python train.py --loss="softmax" --encoder_arch="vit" --encoder_patch_size=[2, 2] --text_encoder_head_dim=16 --eps=1e-08
Rows from block 3 of the image encoder of a small contrastive image-text model, named by matrix and row number. Rows with one number within an expert belong to one neuron, the router's apart. Each number is 128 + 32 x the weight over its row's rms, rounded and kept within 0 to 255. All counts start at 0. After the name is the row's rms in percent of the matrix's.
Before each expert's rows are labels from the 100 images, of 14976, where the router gives the expert most weight on average: "patch colour" is the nearest of a few named colours to the mean colour under the peak. Only what is clearly more common there than usual is listed. The data: small renderings of single solids in any pose. In brackets: how many of the 100.
# router: router (encoder.blocks.3.mlp.router.weight, 16x256, trained with AdamW), inputs 86-171
# up: expert up (encoder.blocks.3.mlp.up, 16x128x256), inputs 86-171
# down: expert down (encoder.blocks.3.mlp.down, 16x256x128, transposed), outputs 86-171

# expert 15
patch colour: red (47)
router.15 070 [102 130  99 163 153  85 213  90 120 180 156 114 100  29 107 168 121 124 120 159  94 131 170 160 122 136 154 128  85 162  95 159 141 168 153 120 143 103 126 114 170 122 155 124  69 110 160 110 147 167 141 153 150 147 137 127 134  86  98 190 105  81  97 128  96  72  80  49 102 122 113 111 139 140 167  79 144 123 191 124 149  85 127 126 129  86]
up.0 084 [137 141 119 180  88 189 119 157 122  98 155 139 193 114 106 166 150 153  92 127  53 172 105 162 101 163  84  96 141  98 118 169  84  93  97  99 162 104 138 154  82 149 173 118 114 144 140  77 150 158 133  95 170 141 172 154 127 116 137 145 138 149  97 166  99  56 155 133  91 184  63  83 154 110 108 150 140 137 158  81 140 154 126 133 179 107]
down.0 082 [120 130 167 120 129  92 124  67 151 164 151 163 143 124  95 196 185  86 155 112 136 111 114 147 158 146 136 200  99 142 120 107 143 100 191  93 156 153 171 122 168 105  63 101 101 181 147 127 155 167 136 115 150 107 117  80 130  77 128 182  91 146  76  94 104 105 127 109 148 183 108 150  65 146 137 122 172 121 123  57 113 105 139 119  35  67]
up.1 078 [114 138  93 120 121 141 160 147  85 168 133 158 125 109 122  68 102 139 104 171 159 119 154 147 149 112  58 176  85 148 133 165 116 205 146 169 131 122 115 146 164  61 129 110 148 130 103 147  92 157 175 154  57 174 164 116  85 143 116 154  98 105 137 146  84 128  79  39  79 131 129  96 212 105 165 148 148 139 102 170  75 111 170 150 123 159]
down.1 088 [125 160 124 119 113 140 140 178 133 117  99  97  74  87 144 112 123 134 164 125 124 125 151 156 133  98 126 130 125  89 175 127  85 188 165  85 136  95  91 102 130 125 161 111 112  62 122 115 116 170 122 179  76 139 123 148  98 143  92 136 150  90 156 144 150 127  84 124  78 154 135 117 132  82 126 138 133 129 117 169  94  86 121 183 114 149]
up.2 088 [ 67 127  77  62 176 151 134 111 133 162 157 101 132 135 161 147 133  82 138 135 180 121 183 157 110  84 170 173  71 186 137 170  79 138 168 158 120 116 116 145 145 164 102 113 137 137 103 125 128 183 155 146 118 156 107  98 109 119 127 130  88 150 110 163  81 139  24  96 156  94 121 152 115 160 152  91 186 132  73 135  55 135 108  42  76 102]
down.2 081 [ 79 131 115  51 123 160 108 118 124 181 151 109 148 135 139 201 119  98  92 134 199 125 179 176 128  97 127 175 106 178 134 125 162  68 228  75 104 129 139 132 171 162 109 123 166 132  98 163 132 149 128 129 103 151 105 101  88 120 153  88 136  95 113  98 124 120  56 129 126 129  57 133  93 139 105  81 109 128 114 124 105 101 117  95  97  74]
up.3 129 [ 75 140 172 187 107 114 139 117 126 106 115 152 126 157 122  83 118 122 125 108  71 185  69 107 113 113 145  77 152 105 166 150 169  84 102 123 105 237 115 136 103  76 103 140 145 147 160 140 140 134  57 126 163  58 110 172 134 164 159 110 108 162 146 139 165  70 185 162 139 213 195  93 132 111 133 159 152 132 138 129 140 141  97 117 126 112]
down.3 137 [164 107  74  93 154 154  92 186  70 119 129  82  94 104 106 113 143 148 148 103 116 121 127 127 134  85 115  93 192  93  81 116  80 142 125  88 116 103 116 125  84 121 170 107 137 102 148  96 103 123 123 138 157 141 102 116 140 115 136 136 169  61 134 137 125  92 104 134 162 113 133  99 116 118 108 145 101 156  76  97 123 132 158 144 157 158]

# expert 6
patch colour: red (67)
router.6 090 [178  57 182 117 180 187 142 148 153 129  94  96 127 101 120  73 139 103 113 132 147 127 159 153 132 126  71 118 160 161 160 184 102 116 127 169  74  82 184 149 117 198 150 147  79 144 165 147 156 111 110 117  96 100 120  81 149 106  92 133 143  99 102  74 134 129  97  94  78  84  77 182 132 161 113 162 136 129 150 128 147 100 193  84 142 122]
up.0 086 [106 141 184 113 126  90 148 140 146 115 128 128 120 211 131  86 145 157  94 121 114 125  96 144 140 150 100  95 159 127 193 101 159  96  98 141 125 158 106 124 129  60 115 123 157 139 102 121 121 118  65 137 127 137 100 157 142 172 143  81 100 118 173 111 215 192 148 164 114 158 160 113 167 108 124 125  94  61  79 150  65 173 148 115 122 160]
down.0 091 [ 84 102 123  92 195  70 163 131 146 109 148 125  89  99 104 119 115 148  81 135 110 170 123 138 132 121 113  87 137 197 131  97 150 126 152 169 117 138 115 149 117  37 130 172 144 149 144 152 120 150 156 153 135  97  93 176 106 118 117  85 141 103 154  71 104  93 128 163 140  99  67 152 186 143 143  90 120 124 152 173 135 119 190  87  92 105]
up.1 099 [ 67 168 123 134 131  61 136  97 171 143 128 106  72 115 106 125 159  81 120 143 165 111 149  84 157 100 114 109 133 130 153 155 144  82 147  90 111 170  80 149 129 148 124 188 148 101 128 148 176 157 139 111 131 135  76 171 147 135 147  72 127 133 116 124 164  95 127  97 165 160 149  94 109 104 112  83 120 153 144 158  73 126 113  78 106 124]
down.1 093 [112 104  53  73  99 137  66 135 157 119 133 106  96  93  85  99 165 199 145   3 113 119 107 114 118 119 136 117 187  92  84 126 165 126 113 166 184  67 144 138  75 141 155 111 123 115 169 170 138  75 103 134 116 170 117 152 171 109 127 160 151  77 114 109 125 141 127 129 166  63 103 171 158 140 131  67  78 101  92 127 117 167 166 116 135 118]
up.2 063 [ 70 163 122 111 122 108 146 105 116 113 140  71 152 155  69 196 185 131 140 125  69 114  99 128 124  95 216 105 127 104 148 167 152 114 148 121 124 143  71 136 116 183 165 140 102 126 144 124 180  99 165  76 167 158 108 130 119 124 144 143 122 127 150 167 188  83 139 139  81 129 120 128 198  86 140  95  95 173 135 145  92 150  75 147 141 103]
down.2 072 [148 160  10  80  93  47 133 138 167 139 176 160 106 112 107 107 131 138 151  98 142 169 156  65 139  72  84 140 129 117 110 122 127 165 109 107 155 135 109 161  70  96 144 153 103 103 109 145 115 108 137 189 128 130 124 149  92  99 132 109 149  95  72 141 121 120 147  78 157 126 131 110 130 110 199 133  83 150 180  92 124 166 124 132 132 143]
up.3 086 [124 132 171 188  81 134 153 156  43 130 116 182 204 125 113 166  78 119  94 165 132 142  83 125 145 146 113 114 147 108 146 169 134  89 113 137 132 140 122 154 121 128 109 111 147 160  67 188 121 143 150 146 140 159 156 157 122 166  99 172 101 165 105 139 139 125 148 160 125 186 161 110  76  92  95 150 152 162 115 166 177 120  98 154 207 138]
down.3 114 [117 119 187 185 147 112 198 152 115 120 117 153  87 131 127 127  96  74 114 178  39 153 117 103  96 170  90 110 135  93 157 133 182  93 113 128 175 126 120 155 138 148 138 141 148 171 138 133 105 166 128 136 145  93  95 135  94 160 121 107  87 171 101 107 121 105 175 142 122 154 113 131  98 122 190 176 186 133 146 121 170  91 132 153 143  81]

# expert 0
patch colour: orange (55); yellow (26)
router.0 102 [164 136 156  76 108  93 155 110 150  81 118 152 117  82 158 158 124  96 139 169 108 145 142 132  75 139 105 112 115 141 145 155 127 147 124  76 115 108  74  93 153  99 149 182 140 158 216  78 114 188 147 153 126 119 106 113 106 165 104  71 129 178 125 115 132 136 107 144 130  93  74 147 110 147 181 148 143 111 203 169 101 107 160 128 132 146]
up.0 088 [154 115 135 165 134 163 103 170  76  74 147 132 192 156 128 163 134 144 112  98 120 135 131 178 149 182 116 115 170  92 161 136  69 116  75  85 145 153  97 174  94 142 132 106 128  94 113 135 138 143 151 171 157 162 182 166 163 182 175 142 168 139 119 168 121 100 165 175 171 163 138 102  98  82  97 153 132 173 101  96 161 159  82 139 160 149]
down.0 082 [144 119 114 133 127  60 100 132 164  88 130 112 119 101 122 124 109  97 149 153 118 123 183 130 153 133  84 101 102 137 188 186  93 111 150 177 169  86 138 196  95 163 112  93 106 144 161  97 180 167 120 160 141 138 105 117 131  58 109 112 136 135  97 122 146 145 101 157 100 105  57 105  94 145 120 196 170 141 164 118 152 125 115  95 161 138]
up.1 093 [113 160  65 214  90 140 151 114 134 175 123 112 154 152 107 124 180 153 186 131 104 133 150 105  77 127 168  90 161 109 115  77 128 133 112 117 149 123 195 132 123 114 130 147  94 150 104 123 145 101  58  66 154 109 172 150 155 121 124 137  68 141 140 124 130 111 110 108 100 121 129 153 156 133 110 149 125 163 191 152 127 125  80 134 171  86]
down.1 081 [ 87 115 188 166 135  94 153  98 112 113  88 148 103 163  72 124  87 106 132 150 139 129 116 119 152 132 112 133 145  86 131  99 135  96  70 168 169  99 159  83  64 121 102  85 195 181 187 143 115 113 125 131 123 168 105 173  64 158 136 103 121 172 118  96 154 105 141 139 157 135 111  97 126 141 116 151 163  77 100 179  95  85 126 179 159 124]
up.2 091 [168 115  92 115 181 118  93 162 119  88 136  87 119 115 105 126 158 146 163  97 134  56 140 151 132 147 122 134 149 135  73 111  80 163 135 123 150  83  77 132 125 139 218 127 111  94 140 156 153  98 204 137  96 142 153 125 136  80 126 158 125 134 102 124  70 118  98 111 189  69  95 134  92 143 137 152  95 109 115 120  98 161 148 141  89 242]
down.2 086 [119 120 158 143 103  94 149 116  88  48  79 143 102 117 131 135 102 170 114 163  94 101  96  86 113  89 130 140 155 155 135 120 107 112  79 121 123 207  92 119 185 139 181 181 102 117 174 203 105 105 175 157 125 107 151 127 112 161  98 119 119 167 109 112 165 143 169 122 159 178 110 153 212  85  96  72 110  98 117 148 133 132 141 103  63 170]
up.3 062 [129 118  94 156 125 141 134 109 140 160 151 113 163 130  80 143 194 187 109 128 158 144 178 139 140 187  75 104 169 126 112 107 130 148 164 148 124 131 187 120 103 137 122 152 132 137 126 167 129 105 100 106 109 126 158 174 110  99 145 156 116 128  92 134  80  69 115 136 107 132  73 140 154 126 100 125 124 148 171 144 146 153  96 107 166 119]
down.3 070 [131 165  93 175 145  96 111  63 153 136 177 151 150 155  54 158 215 131 142  73 133  99 117  92 133 122  84 102 134 107 113 108 118 111 110 119 159 174 170 109 165 143 142 175 117 165 172 107 116  88  98  66 156 182 160 146 123 123 162 128  74 116 131  78 143 112 114 109 134 129 144 173 172 161  93 117 101 122 163 169 109 168 116 117 175  78]

# expert 2
patch colour: brown (68)
router.2 100 [ 49 146 135 139 124  94 166  96 111 118 128  85 133 148 129 204 130 113 134 158 190 102 126 128 126 175 159 175 103 147 136 126  98 141 160  98  79 122  98 160 156 165 130 113 113 108 126 108 109 197 148  87 158 129 187 110 141  59 156 213 139 124 134 136  97 125 132 190 182 198  98 105  94 108  92  99 109 188  89 152  98 113  59 170 149 110]
up.0 083 [ 82 121 109 146 111 138 160 122  97 147 166 153 160 113  97 186 103  70 102 136 164 125 133 137 172 123 158 122 151 102 144 136 142 115  70 135 157 166 153 182  82 157 103 144 109  87 150 116 112 153 107 164 133 173 141 115  98 153  99 154  92 101 159 145 139 148 131 157 138 170 157  98  84  51 134 138 204 145 102 161 143 125  28 138 191 122]
down.0 103 [174 158 100 157 105 147 112 174  77 105 101  75 112 145 108 156  72 181 101  99 104 154 126 159 122 152 161 144 127  71 195 130 106 130 153  82 101  91 106  75  74  69 110 103 144 100 148  96  82 172 125 139 143 135 123 141  89 175 121 153 180 155 115 203 146  98 137 198 166 165 152  55 105 124 149 102 133 198 106 142 125 132 130 165 163 139]
up.1 088 [131 145 121 135  44  91 172 133 194 123 169 183  95 148 131 145 145 131  87 143 131 162 137  94  99 192 114 111 150  83 141 102 148  78 148 130 154 175 119  91 161 145 122 187 150 172 151 104 125 119 128 127 196 135  92 183  96 165 201  54 103 178  77 106 114 130 164 140 140 132  99 133  85 163 165 148 133  84 171 140 108 120 142  89 126 128]
down.1 081 [109 102  80  83 105 145 121 137 149 106 192  94 118 103 101  94 136  95 178 102 153 104 146 128 107  78 211  75 142 125 104 142 148 140 167 109  90 116 134 105 147  98 135 155  80 110 158 133 165 110 146 106 109 100  95 149 168 164 158 128  93  82 101 128 156 111 109 157 148 107  99 151  91 149 128 138 129 107 170 126 163 109 147 116 149 107]
up.2 098 [114 137 183 118 105 137 140  95  97 139  72 109 138  93 133 130 133 142 144  83  92 128 175 142 186 111 108  88 116 171 115 157 141  98 195 103  89 146  91  73 110  92 105 130 189 114 128 106 152 122 134  92 145 109 124 162 176 139 113 138 157 147 124 159 157  84 127 175 117 150 145 149 150  92  81  91  86 148 123 168 115  89 164 117 102 116]
down.2 092 [171 171 148  87 123 139 106 150 139  65 134 182 149 134 119 182 164 131 146 145 108 111 176 149 163 134 140 114 119 132 165 128 100 159 132  89  55 153  74 185 163 129 109 207  99 131 120 141 136 129 177 119 135 130 173 150 147 130 133 113 142 136 117 120 163 139 119 205 191  84 172 139  26 131  77 127  87 156 122  78 118 101 169  83 164 146]
up.3 077 [ 91 182 142 106 117  97 138 107 145 173 126 155  99 176 157 151 129 121 135  82 159 144 119 122 144 148 149 168 130 120 126  86 127  98 132 101 129 211 100 124 159 125 112 161 167 158 117 177  95  99 143 132 139 174 103 162 114 145 175 107 118 132 137 152 139  88 151  92 156 127 175 139  92 191 146 160  95  83 110 155  98 195  94  94 125 142]
down.3 071 [116 101 101 108 135  80 153  98 132 155 152 138 137  96 131 113 107  66 136 131 156 133 212 126 115 128 107  97 105 111 129 124 145 140 143  71 173 166 130 135 157 180  95 119 150 211 129 134 130 155 112 111 176 142 152 108 159 175 124 149  76 119  56 105  69  89 158 150 141 138 148 112 119 198 147 206 145 106 171 134 150  63 163 116 107 169]

# expert 9
patch colour: pink (37)
router.9 144 [ 91 159 160 122 123  72 167 122 142 130 137 137  87 126 133 173 111 116 127 124 136 137 106 126 127 209 122 151 128 111 147 195 125  82 156  92  60 173  86 157 141 123 137 176 150 120 126 180 128 200 176 209 121 147 118 162 135 151 165 140 146 174  82 151  84 108 165 121 186 214 155 127 117  56 137  97 147 165 114 109 131 108 107 101  79 115]
up.0 097 [154 156 105 156 130 139 110 103 137 165 136 127  97 161 123 141 138 160 146  82 139 148 175 166 125 190 155 147 138 102 135 112 130 196 170 113  45  98 130 107  83 124 103  71 128  69  99 100 103 130 121 113 133 130 171 153 121 108 162 177 125 136 138 148  92 121  92 164 123 127 137 134 139 121  80 100  99 124 105 115 147 112  67 157 131 116]
down.0 097 [147 124  84 174 148 169 203 126 117  98  89 102  87 169 158 176 138  83 127 197 112  99 152 134 144 120 141 146  86 185 166 137  60 173  91  88  62 150 107 136 137 146 101 151 139 102  98  50  95 156 198 117 149 115 137 163 113 131  79  79 153 150 114 124 205 130  93 144 180 133 136 125 109 142 126 130 161 163 141 139  87  59 122 101 114 112]
up.1 095 [185 128 101 161 166 162  93 149  92 176 144  90 150 172 162 119 166 138 132 111 126  58 183 157  81 144 150 114 119  99 141 119 134 208 138 134 118 102 132 113 111 122 123  88 120  69  69  71 107 120  85 106 128 103 137 146 135 126 174 171 128  87 150 174 114 156 108 146  94 137 152 118 209 137  83 139  93 139 137 167 116 103  95 214 163 117]
down.1 104 [149 177  65 147 116 155 164 124 137  98 123 123 131 161 117 172 139 111 160 150  99  66 112 101 133  72 155 215 109  98 152 167 124 213 133  85 149  83 125 181 164 174 149 187  95 119 102  64 101 117 159 119 153 176 158 139 144 124 101 145 115 127 148 129 154 154 103 127 111  97 159 168  82 135 154 103  95 174 145 112  98 124 132 126 158 119]
up.2 119 [ 56 114 110 118 147 135 136  95 138 117 131 107 116 100  94 147 148 120 132 112 135 142 165 142 139  53 164 116 155 145  96  91 172 100 189 124 152 152 130 140 124 156  96  73 103 118 149 166 133 132  77 150 107  71  99  80 137 119 113 150  82  77 147 135 157 103  99 137 116 131 108 116  88 106 187  88 138 100  96 106  88 150 125 138  93 132]
down.2 129 [132  80  87 100 159 150 135 126 102  98 146  94  84 128  90 134 159  69  83 105 126 130 222 111 148  93 134 110 174 130 135  86  87 103 148 122 154 124 134 114 109 146 122 130 136 132 167 112 151 153 109  80 120 144 106  88 148  65  85 138 102  77 149 134 164 129  57 128 109  96  73 123 138 143 106 115 155 110  96 144  96 107 155  61 138 176]
up.3 080 [171  88 131 162 189 156  78 140  97 117 147 104 175 106 161  79 114 158 135 161 141  88 188 188 110 127  44  83 167 112 134  92  95 110  62  89 116  78 109 172  97 107 175 132 107 109 138  61 136 129 114  92  59  50 118 112 183 112 128 126 171 131 129 121 141  98  98 155 109 100  91 123 162 131 115 133 100 111 150 114 149 134 154 123 155 105]
down.3 083 [137 153 189 129 117 110 159  98 169 121 166 164 173 159 101 108  99 133 125 171  96 208 190 134 171  65  80 121  70 135 160 164 152 111 108  72 144  94 131 167 137  91 178 143 109  84 109 130 114 199 132 153  97 134 150 156 126 100 105 105 149 114 141 105 164 112 108 141  40 166 104 108 139  99 139 105  92 151 147 138 129 101 159 117 147  82]

# expert 3
patch colour: white (91)
router.3 084 [ 82 131 124 129  92 120 134  90 160 177 128 169  71 167  89 113 130 105  94 107 118 192 151  95 141 111 164 136 133 141  85 102 168 136 142 152 146 163 107  72 159 108 105 180 123 162 103 178 106 142  76 117 118  87  91 118  91 119  99 125  63 145 108 129 156 155 113 102 108 123 119 179 182 170 138 134 131 113 184 170  94 143 159 139 128 106]
up.0 073 [126 114  98 126 178 157 132 154 103 103 117 103 152 156 131 134 115 105 131 158 116  89 135 161  98 205  69 162  91 114  89 165  87 136 151 114 115 107 145 131 110 161 182 100 115 129  96  86 162 156 205 139 158 107 175 155 144 121 137 137 196 110 147 153  91  60 148 179 121 111 187  71  56 109 168 130 149 157 133 124 155 127 147 144 152 116]
down.0 089 [105 138 191 157 162 121 102 130 116 130 103 121 139 180 165 107 137 114 163 136 139 134 132 134  97 128 132  70 112 146  91 124 128 158  64 108 132 137 143 149 105  95  99 135  94 173 111 128 144  94  73 117  78 121  72 127 130 111 154 138 134 124 152  88 145 111 149  93  76 195 172 116 167 137 104 187 163 123 153  98 192 110 115 174 126 123]
up.1 114 [112 109 147 156 129 102 132  86 160 144 117 130  99 170 143 100 166  78 118  79 162 114 154 104 179 113 125 154 193  79 144  73 138 101 116  96 161 162 103 128 141 107 102  95 161 144 119 157 111  92  31 113 119 143 132 171 112 148 123 103 107 158 157 118 137 150 127 111 181 165 139 146 149 132 110  91 100 107  84 151  89 214 116  94 103 180]
down.1 103 [134  96 137 188 176 158 126  92 150 102 156 135 101 128 128  62 126 204 120 157 127 127 155 185 150  89  95  92 129 162 169 147 114 130 138 142 105 135 149 171  99 124  93 123 106  71 127 115 140 148 131 141  64  98 128  61 172 160  91  89 165  43 156 119 151 151 112 137 103 147 108 109  80 120 133 130 110  96 131 145 142  86 121  85 120 115]
up.2 094 [ 33 223 110 146  95 118 110 108 124 178 123 134 150 169 176 161 151  55 158  81 168 128  59 120  91 136 203 158  91 103 103 172 132 104 142 138 161 144 203 125 122 116  94 150 145 181  88 128 127 145 152 116 217 150 105 173 105 167 130 138 113 122 160 147 137 162 131 144 150 130 181 111  59 118 171 105 147 133  87 135 134 122 118 108 137  93]
down.2 101 [ 89  87 105 120  87 176 160 125 176 109 153 140 142  67  96 155 158 156 178 150 151 188  69 114  73  66 127 103 116 156  74 167 139 150 103 176 142  73 170 119 121  44 155 118 104 181  85 147 110 105 124 138 146 114  91 180  76 160 108 133 103  53 151 113 130  93 103 149 153  87 126 130 127 131 143 136 108 168 171 156 158 125 121 126 113 104]
up.3 098 [153 128 160 113 106  94  87 105 167 117 113 163 128 120 171  92 127 180  63  91 128 157 120 114 192 157  59 116 176 126 139 107 144  88 128 140 175 145  68 106 130  94 128 121 162 144 118 176 122 133 163 173  37 153  98 170 107 138 107  87 151  92 127 107 130 151  97  96  70 146 182 158 156 168 150 137  83  97 128 148 116 187 161  65 115 164]
down.3 086 [124 136 208  71 122 125 168 107  58 109 136  99 153 122 181 105 100 105 100 108 115  99 104 195 112 125 120 129  98 140 169 165  64 100 125 108  88 153  96 158 130 138 145 123 181  90  64 188 160 177 113 181  96 180 132 145 118 203 143 110 151 196 134 145 122 165 109 144 121 142 140 127 152  35  88  78 163 187  56 130 111 125 104 123  57  97]

# expert 7
patch colour: cyan (40)
router.7 096 [144 130  72 106 109 198  93 147 125 176 137 167 108 146  98  96 111 160 125 121 155 157 176 154 103 149 133 160 113 123 117 153 142 178 181 155 180  71 132  82  91 137 161  95 124  68 156 104  96 100 143 130  93 182 148 142  77 115 110 131 135  42 129 142  91 134  71  93  60  81 100 120 140 147 136 146 150  86 163 157 112 158 134 114 136  83]
up.0 085 [ 95  76 161 139 117 107 144 128 158 122 157 192 128 124 102 119 130 132  83 131 162 196  68 128 114 134  73 112 137 119 151 132 195 117  93 172 170 145 146  93 128  80 107 100 118 145 160 110 132  72 154 108 147 150 148 142  97 118 138 151 122 117 133 100 104 119 203 106 145 134 154 130 135 136 147 211 116  80 209 127 180 154 126 189 188  94]
down.0 087 [155 106  61 167 149 130 165 156 156 119 153 105 141 117  62 164 156 138 130 139  76 150  93  77 101 150 167 115 135 111 120 169 138 122 183 170 143  89 148 107 100 132 140 168 138 134 154  87 169  99 120  86 146 136 100 142 150 112 123 175 136 132 100  93 109 100 133 113 162 101 103 171 162 136 112 113 121 138 203 100 149 107 120 134 127 114]
up.1 092 [163 172 132 156 172 126 153 124  86 136 110 105 109 122 188 193 188 121 183 142 102 136 193 139 131 125 133  85 148 123 182 145 119 110 155  78  63 137  79 156 142 196 112 148 137 130 141 170 175 166 100 131  77 100 112 147 153 103  85 141 105 138 132 152 170  74 117 138 124 125 109 109 116 110 108 119 166 172 173 122  96 129 165 141  61 113]
down.1 096 [123 181 122 200 115  75 163  84 184 128 175 108 137 137  88 109 132 153 162 123 101 136 176  76 129 148  49 107 110 131 150 162 161  66  69 182 204 143 184 109 127 109 163 165 145 167 107 156 139  89 155 119 116 161 137 147 115 117 169 116 114 119 125 118 132  75 133  22 112 108  62 155 173 136 177 154 120  92 194 160 122 170  83 162 111 103]
up.2 110 [171 171 102 124 112 140 115 136 163  73 168 104 107 109  55  33 154 183 101 103 112 128 184 129 131 102  98  85 158 116 127  75 124 139  93 155 168 126 115 122  84  55 189 115 102  99 160  94 143  65 176 141  72 128  88 148 127  77 156 104 136  88 123  59 127 102  80  56 118 100  97 141 191 127 123 153  90  87 157 163 128 145 181 124  86 138]
down.2 098 [171 149 139 115 118 109 172 164 170 122 162 157  98  98 126  73 130 122 124 154  77 132 115 106 146 101  75 165  86 121 149 146 109 151 134 149 141 141 154 130 119  47 141 138  72 171 120 148 108 103 137 176  82 100 172 166  93 125 106 116 153 148  97 118 123 114 171 150 136 165 139 165 142 143 182 188  90 133 187 109 172 120 193 130 143  99]
up.3 081 [144 139 153 170 164 129 106 164  93  96 116 140 142 111 144 155 128 127 151 172 100 144 110 143 158 133 118  60 161  85 182 123 110 124 125  90  93 147 120 187  79 158 112 164 107 130 167 177 143 184  80  72 112 107 154 150 162 163 108 144 138 189 125 155 159 102 157 193 148 167 165  61  89  75  73 122 147 159 146 151 153 105 128 146 168 161]
down.3 072 [114 110 147 152 129 131 170 113 133  89 185 163 169 114 116 171 186 109 161 158  95 133 118 116  98 122 131  74 101 109 170 167 169 165  80 128 189 123  68 197 129 162 177 143 103 146 134  90 144 134 169 178  68 175 121 146  90 137  37 147 155 148 128 123 132 103 123 123  69 107 152 118 144  61 149 220 145 112 156 148 122 137 145  93 105  74]

# expert 14
patch colour: green (31)
router.14 091 [ 84 137 140 181 144 167 140 100 173 149  67 112 139 165 156 156 188 124 143 138 145 105 122  97 135 115 166 126 140 119  97 151  65 160 136  81 131  95 154  97 109  97 147 178 131 152 131 123 125  84 136  89 140 152 103 151 126 133 156  75  99 166 199 141 176 143 140 137 166  66 138 148 113 165  88  99  93 187 109 186  93 156 127  88 178 131]
up.0 100 [171  97 174  52 142  71 132 130 134  99 134 121 159 113 145 113 125  72 166 175 110 124 160 162 159 125 135  80 116 148 193 180 121 104 177 120  52  99  95 149 170 139 120 151  85  87 146  98 184 160 101 145 102 105 108 110 124  89  79 141 170  94  97  74 139 158 112 159  97 152 124 134 119 115  97 166 126  88 145 109 116  51 192 151 161 129]
down.0 110 [ 79 139  94  98 148 133 195  85  71 174 158 151 103  99 132 164 163  71 160 168 152 113 172 126  91 154 160 120  83 160 119 188  95 122 112 136 125 102 175 135 116 135  88 174 115 177 108  77 159 113 119  91 214 156 135 127 118  67 129 161  76 134 114 178 131 128 149 111 111  94 117 151  91  83 115 144 183 142 164 149 138 122  95 127 142  85]
up.1 133 [121 144 109 184 123 113 144 125 120 137 105 128  71 137  96 137 136 137 132 150 146 161 127  78  69 127 135 113 143 123 123  85 157 140 167 112 169 178 125 100 170 169 154 157 118 123 127 133 152 125 126 147 155 132 157 204  88 136 109 101  47 148 140 173 139  85 109 124  79 102 123 130 119 109 120 109 112 160 174 151  71 124 158  82  86 112]
down.1 113 [193 136 167 147  92 120 137 132 180 139 201 116 124  54  82 121 132 124 134 111 137 112 139 118 146 130 135 119  87 101 106 156 171 136 126 250 150 100 169 133 114 100 128  85  92  86 122 139 126  93 102 109  75 112 138 138 156 101 150 152 130  87  86 125 114 167 150  89 117 109  73 135  98 109 127 176 136 101 125  79 166 118 120 181 148 122]
up.2 101 [126 161 115 112  95  50  71 163 140  84 137 118 170  86  92 156 116 139 152 151 115 125 118 137  97 101 123 110 126 135 110 146 128  66 134 148 188 133  84 153 155 128 165 128  93 108 139 132 140 122 140 120 145 131 137  66 130 136 123 184 110 148 129 121 108  96 183 167 165 151 102  98  40 100 164 135 133 150 139  90 131 146 146 182 138 159]
down.2 091 [100 121 126  89 168 117  83 160  95 113 108  93 135 167 122 136 145 105 128  94 185  73 151 105 132 128 180 108 167  71 139 117 122 103 184 164 108 124 117 133 135 146 143  81 165 109 134 148 143 122 171 139 127 149 138 167 195 135 159 173 139 100 140 110 119 137 103 173 164 145 139  95 114  75 120  97 122 126  47 131  89 186  97 117 153 155]
up.3 073 [114 165 101 179 161 203 167 104  69 157 135 114 113 120 106 139 161 109 117 163 139 142 147 143 129 111  89 130 138 123 132  92  86 167 139  66 131 140 175 128 106 158 139 153 141 125 133 148 173 122 106 141 153 104 172 197 123 142 117 101 108 159 140 190 132  76  86 110  94  92 119 137 108  82 100 119 152 189 164 150 100 103  92  89 160 120]
down.3 071 [116 146 146 167 130 119 164 139 153 141 159  89 130 114 105 162 137 138 103 128 137 129 109 127 131 167  73 157 110 126 194 162 149  96 101 162 152 107 131 167  88 122  99 110 136 147 164 111 121 132 146  45 160 160 144 117 164  89 102 144 177  84 103 132 112 151 178  96 174  85 117 119 145 160 163 135 170 132 123 121 164 142 100 155 177  90]